config.toml
encoder_norm = "rmsnorm"
encoder_num_experts = 16
encoder_layers = 12
decoder_norm = "groupnorm"
residual_init = "scaled_by_depth"
beta2 = 0.98
Rows from block 9 of the encoder of a small segmentation model, named by matrix and row number. Rows with one number within an expert belong to one neuron, the router's apart. Each number is 500 + 40 x the weight over its row's rms, rounded and kept within 0 to 999. All counts start at 0. Numbers have three digits each. After the name is the row's rms in percent of the matrix's.
After each expert's rows are labels from the 100 images, of 14848, where the router gives the expert most weight on average: "patch colour" is the nearest of a few named colours to the mean colour under the peak. Only what is clearly more common there than usual is listed. The data: pixel-art sprites of 400 made-up characters on tiled backdrops.
# router: router (encoder.blocks.9.mlp.router.weight, 16x160), inputs 108-159
# up: expert up (encoder.blocks.9.mlp.up, 16x80x160), inputs 108-159
# down: expert down (encoder.blocks.9.mlp.down, 16x160x80, transposed), outputs 108-159

# expert 0
router.0 095:536563534514535496519514442535563503422422453439544516444536477502439480506496528400439559469525458518453566487533462531518553527515531402456463458491468464
up.0 106:490344477512484540537448528506566515506504492466428530519532513552483562559489493559499448464543549487538506550575540477462480489539514482459398478498577625
down.0 099:563425532514481482478542494501480482445451538497484477511492530502482520488497447474448442468486552441465466506534546467442490391471524553479470506531498493
up.1 070:492523431558516489528462554519490512517518522501514491522511444551528464534518475498625524573483512476540448480465518465551450435439516498564453510532478458
down.1 077:463493488493455520555383537508405579518426509463484477456505503568592497458539495478471485487473562517449498463520467450537471446406464515595476534521429494
up.2 114:513503519503555472536483541489510489463460435484560565543479412444564533491498536458533552465459549526500479560532529456520457534499573450484479484525535513
down.2 114:469473471542500507561439527483503556494492478461424481462515533530542511523524522510494486462467561485522471455569456503485534490557446444554538493480511436
up.3 087:548436492487472481558493591528469511453477509466570605542497475546487587494522482477506551438537548562566522503568553542539467496518460518487487500515528535
down.3 097:465458508497476510528470510470518495483505493489486556536535490479517537495472485608535542486571529504524511481467414500457491476490585543521473438466564466
up.4 104:518465517486479536573564525517480508516477458477445540519517562421506514505574545487448524465504508462522536558551511494559463520514589463493494436516550508
down.4 103:484492585529501508556494468521550548468546534449507563567542518460427516553479485517484482497478557530518522542610441462455480502449593521558487493506527459
up.5 111:495492499554531505550543564552553518494487507532541496505522449526520580418564438455527465498518511557489473555450487461567469454488555477469464459500501461
down.5 107:528466501484501511507424508545473518507477534496516519463552502513581512551474555531546546473463468511518469478479509496514513510522487498533507472509472444
patch colour: grey

# expert 15
router.15 119:511444405514486437448461562455488544447437441511441496532466455462496557431525450515493491545464467525524385552445559430557426473474524511531503463420488468
up.0 087:506519555530514569493459479506548459489487586461527585443456524530498522503510447487507540492517563532593486501480518572479518528520482496488468412540483532
down.0 087:453445492580506528512468439457556455449483556496502568549483431508491515519517405442604456491484442480563492560499582559489536485493486547479499490515559462
up.1 089:499485428491486378598547475493473515565429529489527511458516466540491514447494521490491476518453475551441549542439535448462525447467508512492448519547477580
down.1 095:516483513536522564519473483426458541534477483515498438419458493527495526460505482476432512465469454494522556525534547554508557500532512553467481521489558507
up.2 089:481516557439507531481503514475450446471496473545462504536461484523549460536484554571514514451458512455542510521436498510461527499521529539549537461556513553
down.2 095:509501535482457466475462501476492539407511478552485506504521426438514448496508478461533467516531393533531492480565573460487465476506533504469476470465502493
up.3 111:509513540465566548536465450448616494540478498438492533579529531550431472522515413544457500373491509531540572550474483492509510527497582490529432519440551508
down.3 105:518545501421481478428515480475422470477484505522536464463513506476412480515460486485492456477495436555465510458509478500505487510524490484476487510466518502
up.4 118:454459529504462532473505560521500474460452484562501507559424442441499481471588433515471502545549509486601527490537509534531502507533560448491571465445530493
down.4 124:491476434504554452408508539509518553467571518506465499495454560490460579496484494593479469493509501455518473430488494483462414465467517435481527428426487523
up.5 094:488463466492557524561473491487509500503464505474419510510463505483435479541432467446534543480516474544421475488534484476517478565533447515569498505563509448
down.5 093:481491519544567432542485501381505472466489465497557559565470514516494536522537496512548532543471523491481509492509458543537567537539509481464598555523482549
patch colour: brown

# expert 11
router.11 095:525570460459536496448471493557505535571627540513533547464524542497518467493465521490505507513526532543452413484440474487550409556463426505523561534475481481
up.0 091:523514460478508486505494513557483486544553511617514507470486553517495572536545543540479511495474512559516531493457432532500481506494530577525486478482577504
down.0 094:462510558494544473449445528474472508541479585554524527545494524474473492584577528481565443513511441504477537458492487493466506539524517519505556527505480513
up.1 097:575524470541462482538498477530493529489516425499585499527557456542421480449540500466565403522498512511494594512484458480515533510478505524480459510464571516
down.1 097:521586498526499483542366531481471482502504521571527515510491510478469465458571541520539467501505521542471437474495395560514509533592528569575554553482496461
up.2 120:514505413545478440495485509516515501460492459542574495464565452491458525424524550486611416539465492569502535538434535504543471542467456554506439470445558449
down.2 120:501579485498502441503379475492504533492442462519494524413491485485475513495485476499500527551521450497464498504465435525543498512557469447523574519518504495
up.3 093:482552501492507428512501513491501493456470498487472517480440441548521471520501478466445636481554546462534406478447499474470499438506521426457486478529437539
down.3 093:496453448452509483539586463464494513466528468570537412493474498508512492519561516484479578543506476502505442524481572471401514488458389510467536474467532500
up.4 112:483483524548512524480506484526483492525590553475494533499469540446526543468491548490579566530468530472556476521468555570482449456450476558547509512502478547
down.4 114:544447529495521524474450541522482562410553564527461516509496469457565470500532469484504520498516499471501520546451550495524561521553516471518575555514458480
up.5 097:534518488494545545620435511514467518569530535503529510492515514550530468473484431543434511419571441492569536494519450506503502545465462431531512520493452583
down.5 093:578485461587498415509573472499508446447503521528475425512539470514525519451496549425537438462429559535477447491560556491490487420424514549551499495538478447
patch colour: brown

# expert 10
router.10 081:538578518482556531422554441511481552440506458488463469457509520529502515474495554508453503559470525515494436484464494491516426502442454442445514487497436477
up.0 080:439525548534477532607512492517483513512492582520469487484524585514573513465556499526571484448445504506502582531512491476514565503548525526524495441470492491
down.0 095:520492525490508528480433478518501501530592444467451522546562491524502466474537542507574510491487489431518496499472528507541526554555512429489541416491569506
up.1 104:507490506529447594500567480529522471576538551495498549540511502463501518523556557562443539509492580446509515436491512575477536521493501510443516495488513567
down.1 107:521538464518440517461513538523500576434529509471519518524438462496546482477540463581484528522498502506464456515473602425464461520535483525513543476436489510
up.2 080:466467501453503486523499463522515489542506425470458541482548547525488464530463442470514407449467537441399447531486499487522567462494474528563470518505510527
down.2 091:462558497449523497523436515561463493498486416452559536452514450514576558476431497475594490488545444467526491439519457588502525566543527461465484442492563471
up.3 118:492508543447499530490546479463552536477411389456469532510484526460466533494538490509516533450445546482501500591496464493471525552546513484498550508483520515
down.3 114:526507477579493459560542474472462503512528558534447566524452416509513446459463479503486492494459510567485471532555579515516417442481523534555533496513494533
up.4 088:495507471519511454520423503536468495510482488486535573477535548519500554513444503519456490499530526518573475453509420473504543481524500546499463479498490532
down.4 094:519537518513543522444533585495479529478473480541470549525522394492540587518548535575590515550426530484481508449480523456455523507512568527477467521549482525
up.5 099:470518497479456505515497489381560454434474505517540428467471484492476509464547554514442469520452450572464500510437463449505459611425532450462478520537479497
down.5 096:514464518544590511416579458505462483498500548537491463527464418437523517430449541523466564499453480496501494526472473488490488463475446486460499581505438551
patch colour: brown

# expert 9
router.9 091:484478466415478555503581614456517493523450461525534495562480500505484514485547539557482469480452594544493603539461430519496475503495545465425493549502549538
up.0 089:564513469542502500499525498439563457480497523518472466497514515587396488465479493480448530546468450470443412540471505504464499473533417545458430539433478515
down.0 085:487505372490472530512499459444479583512510454488532488486479432540470531471491491557507488621481476534507445497461490502504519476500530522493495525474472462
up.1 090:526480496568488465565465509498389426502450499544528491478530486528527517489490458492547519469511466478461504507486526530518539486561439474463512561562481518
down.1 092:519529489504525485591504481482398430471438514532468461476515458513493491499484488356532498474526432538555516589536583486476564488501443470557446516537485548
up.2 107:536510543476474470475491502629494490540527537414438450517473516433524487611537549457548505563504475490504496487516445408552418545557527463542595500566480520
down.2 102:524508524574463528511505511577553549539507550514471571560480511522527533479533451461503455440492538455442500428567466484492474488582512491541503473554462496
up.3 081:517504431528472459433508555491509471504458419450508534513471560517547511447522550570435548440550573499550451474575463495496426489521522556523420497505498492
down.3 086:527449517454533502495482510442584498476532502509532588499434503420504450500520527476496523522522483535470513478436514394567452437479484463520584474510463508
up.4 099:480542515516546484423500515525528393472463460433548458416502533469514441483519587500541480489541452453537473510455487437507429538552510478559498439467516518
down.4 102:524474476585489527469486445497468501581548525484445507536436413526533512437500535464494530477460569502460484454506479445574411450474495538538503539487494480
up.5 111:495490420476504520562489578441537517549496496535532508513486510488485527449460528625523501448521580508507516492491432493481560559509567521467495452497562465
down.5 101:502476585513518466546526495509545540467506520441521453475495537452490482566524557442483544473473457469510571499493527465488563571484493486565554440487497495
patch colour: grey

# expert 7
router.7 103:522484553531522503542492428470480537537566489525435566427521618512464449493452476504449474501448436516466558483567496515478574506539431474436515591477460502
up.0 118:520492533537527486527534484475443471500494444563477452622441503473500533509529538526475483526444543471506496503510528520501496431466462445532492466538463551
down.0 117:471456483536538501624512546429545434537409486534493543444501519545565498565513531515512438531528560485533470558520529500506488537481452482551525429501490532
up.1 117:576473518632517503554517448475436465529523453624459531575523511488503476494472473524503434525447505499524456596518524520540500519604431432468471493595490487
down.1 110:513484562484555523543512507503533475527478491459479602506516508444564514531545544524494513475551496457595527599525537508528500502476478460527511473534477524
up.2 144:486488470468381528475481566537501555513495501463482515505465563493485481509554507503410511530561514418475498453518494498457505502530504534498517508437474502
down.2 137:553445504474397491509438509528471522496450470479453503507527489505462492566475419500450486450534532521487488445546517493428466521492525491461456574424521468
up.3 087:454461521519511433531487562404469454535423487519493453527437556495556487473533549480470456557452466473524514487543527526484507512463477518507486449515477518
down.3 090:497477453505528519473464553453524547514459459481510487527463462530529489498530574487569407510517548458549435434593562504525494499500473531448461432538589483
up.4 100:531548478473452499578499449461509341486458460550556548528506473567522504483516441554482521480460532554531467523506453508498499440541559442461450501531519473
down.4 102:471506490485600470530496532541523404553514477573508488482511499566525541520500483468512542536468499455491478461470523459485478482503514514525518512494526479
up.5 091:460511468458514491463481475480507503483560579434481513384524453497488502474520460536505518479479449434414546387464522478476551497447472522488500556483404518
down.5 096:477515455456478486441460520501453482491533444452423472534472497538519511467607522488532563451504478533466510467429473530585545497470506441542480503486537430
patch colour: grey

# expert 3
router.3 115:478566496460450508473556477505463446512431530459499486455470496433482454496459465415504528539481441405522569503501585510471584482490473548520554502537508493
up.0 109:489512490548508436466556511504411438497515515542580519550542480479472488368467504480469486456542484470391497516549480476521542477505423452482510513508495511
down.0 106:516586482462507516494398536510508475546456443565540538470496516439473489481469540551541540550568450449536584476424461496447561519534529497501593477427514453
up.1 114:467573526483461400564565485455493460494478471552570501511509412504512448469493500513484406549507458534539450538529525416511510478560539525447521523515516463
down.1 118:519495526499442556485547470465441445537483454591498526529575567453443446488467548512518443515467497576468564569408541555511546506529503477430447511512530505
up.2 093:502547571501526529476467485486444391498499536507502521447569506468520502535459463448496474509547431505547555509460574538503503511465465463462470517493485479
down.2 089:484520544464506432532453495540531496572476446449490580488512477491551518486476501475528547488522525519547462542436542498478454468450566500488525507495479450
up.3 074:480491435476514476448456559550508524472474524455582478481403472477495628454524558541472548461501451508438402487504448460503402463498426487468521526533464538
down.3 081:518495486518545469480511492503521530474533536530544491476565493483422513511510430464423459457482483512445470468560513474553387483520443512456465478478517532
up.4 103:513511583467448521572502498490490410512472482489546485562542534469510489557523516455502513474558397520532514600536576549484466489509558471518472528506521487
down.4 107:531499592439481505501531484504406508517523480513501550458538551540525501479487488486496453474517523532522496507458557491548456479482521471457421474510485419
up.5 118:504476459486483425443415528497510505507495490545443508481595495450462511501468377497531378438514504461529502535532554469519485471503555532477476462419580506
down.5 114:453460519480448541487484528626533557466424503472469453482478538518524501577517466491454475482574536521500537479522518530470590499499512454539492475528585484
patch colour: grey; pink

# expert 5
router.5 086:550478559479563595468536498405489476485533496536496519514529612504538446493511488541468462557460549468523521558530583560472543532461435500456458482491514506
up.0 119:454519473458477563491520580392525496508489472575529532528497541559502454509547507568494470562489560518549512554458516540477545557525499529448476487483520519
down.0 122:504533469613502517505492468497519452571533479451498450459622508537503509483445499527499483478475485480594503532524490559526535521497490523483498527473533463
up.1 069:454486457476514409565507476521514406437444466457499514485446521446407473468521487521522526485448491583472439490475522457480488480518515493443512493481474467
down.1 088:485520440448488496478460511449450529429501411555442500488390491439481501465531546519495444533524505473500459464442482454470449520559508491504530455477475554
up.2 094:529443486564421500441525496526473460467581497548523501542534498424507505460520462525479565503465399569488458515527564523533452542486446520512507512450515579
down.2 095:552482490488458495474482529544462447504557516463497521507428453535513525567510480481524508461516524471482439453489523491504432550498570544482569560534494480
up.3 067:540439528567534421496416549522447510471501526463534423447459504517474567473485541503442521447486485567495483476453527501530526473492436515514428492471446510
down.3 095:538500503517494546557460471462494483425468467536506514504464467445580559515477474472552499513481506529503447521486494410497511444529507493513490518487499467
up.4 113:546487451474489573465432406495477422560547487481542494545495511449525477523468474497466527526454541535504432498471467517578473452535484476523520512481525502
down.4 121:483411466536411513386493504559488493569618584507513458532475529468535543525509575551511539602524496564473431492485496469508427491486488565485514457464545485
up.5 082:501508480538488489406472517524466454472523529503423445447576464495499475539504443483538463519520481468489502485508533515435426450504483493528559498461419527
down.5 090:504492502485542530577448486553497506459513460530510539577512456456534456531511551508471492565511513530461412504531477415498443612515451514522567463500479495
patch colour: pink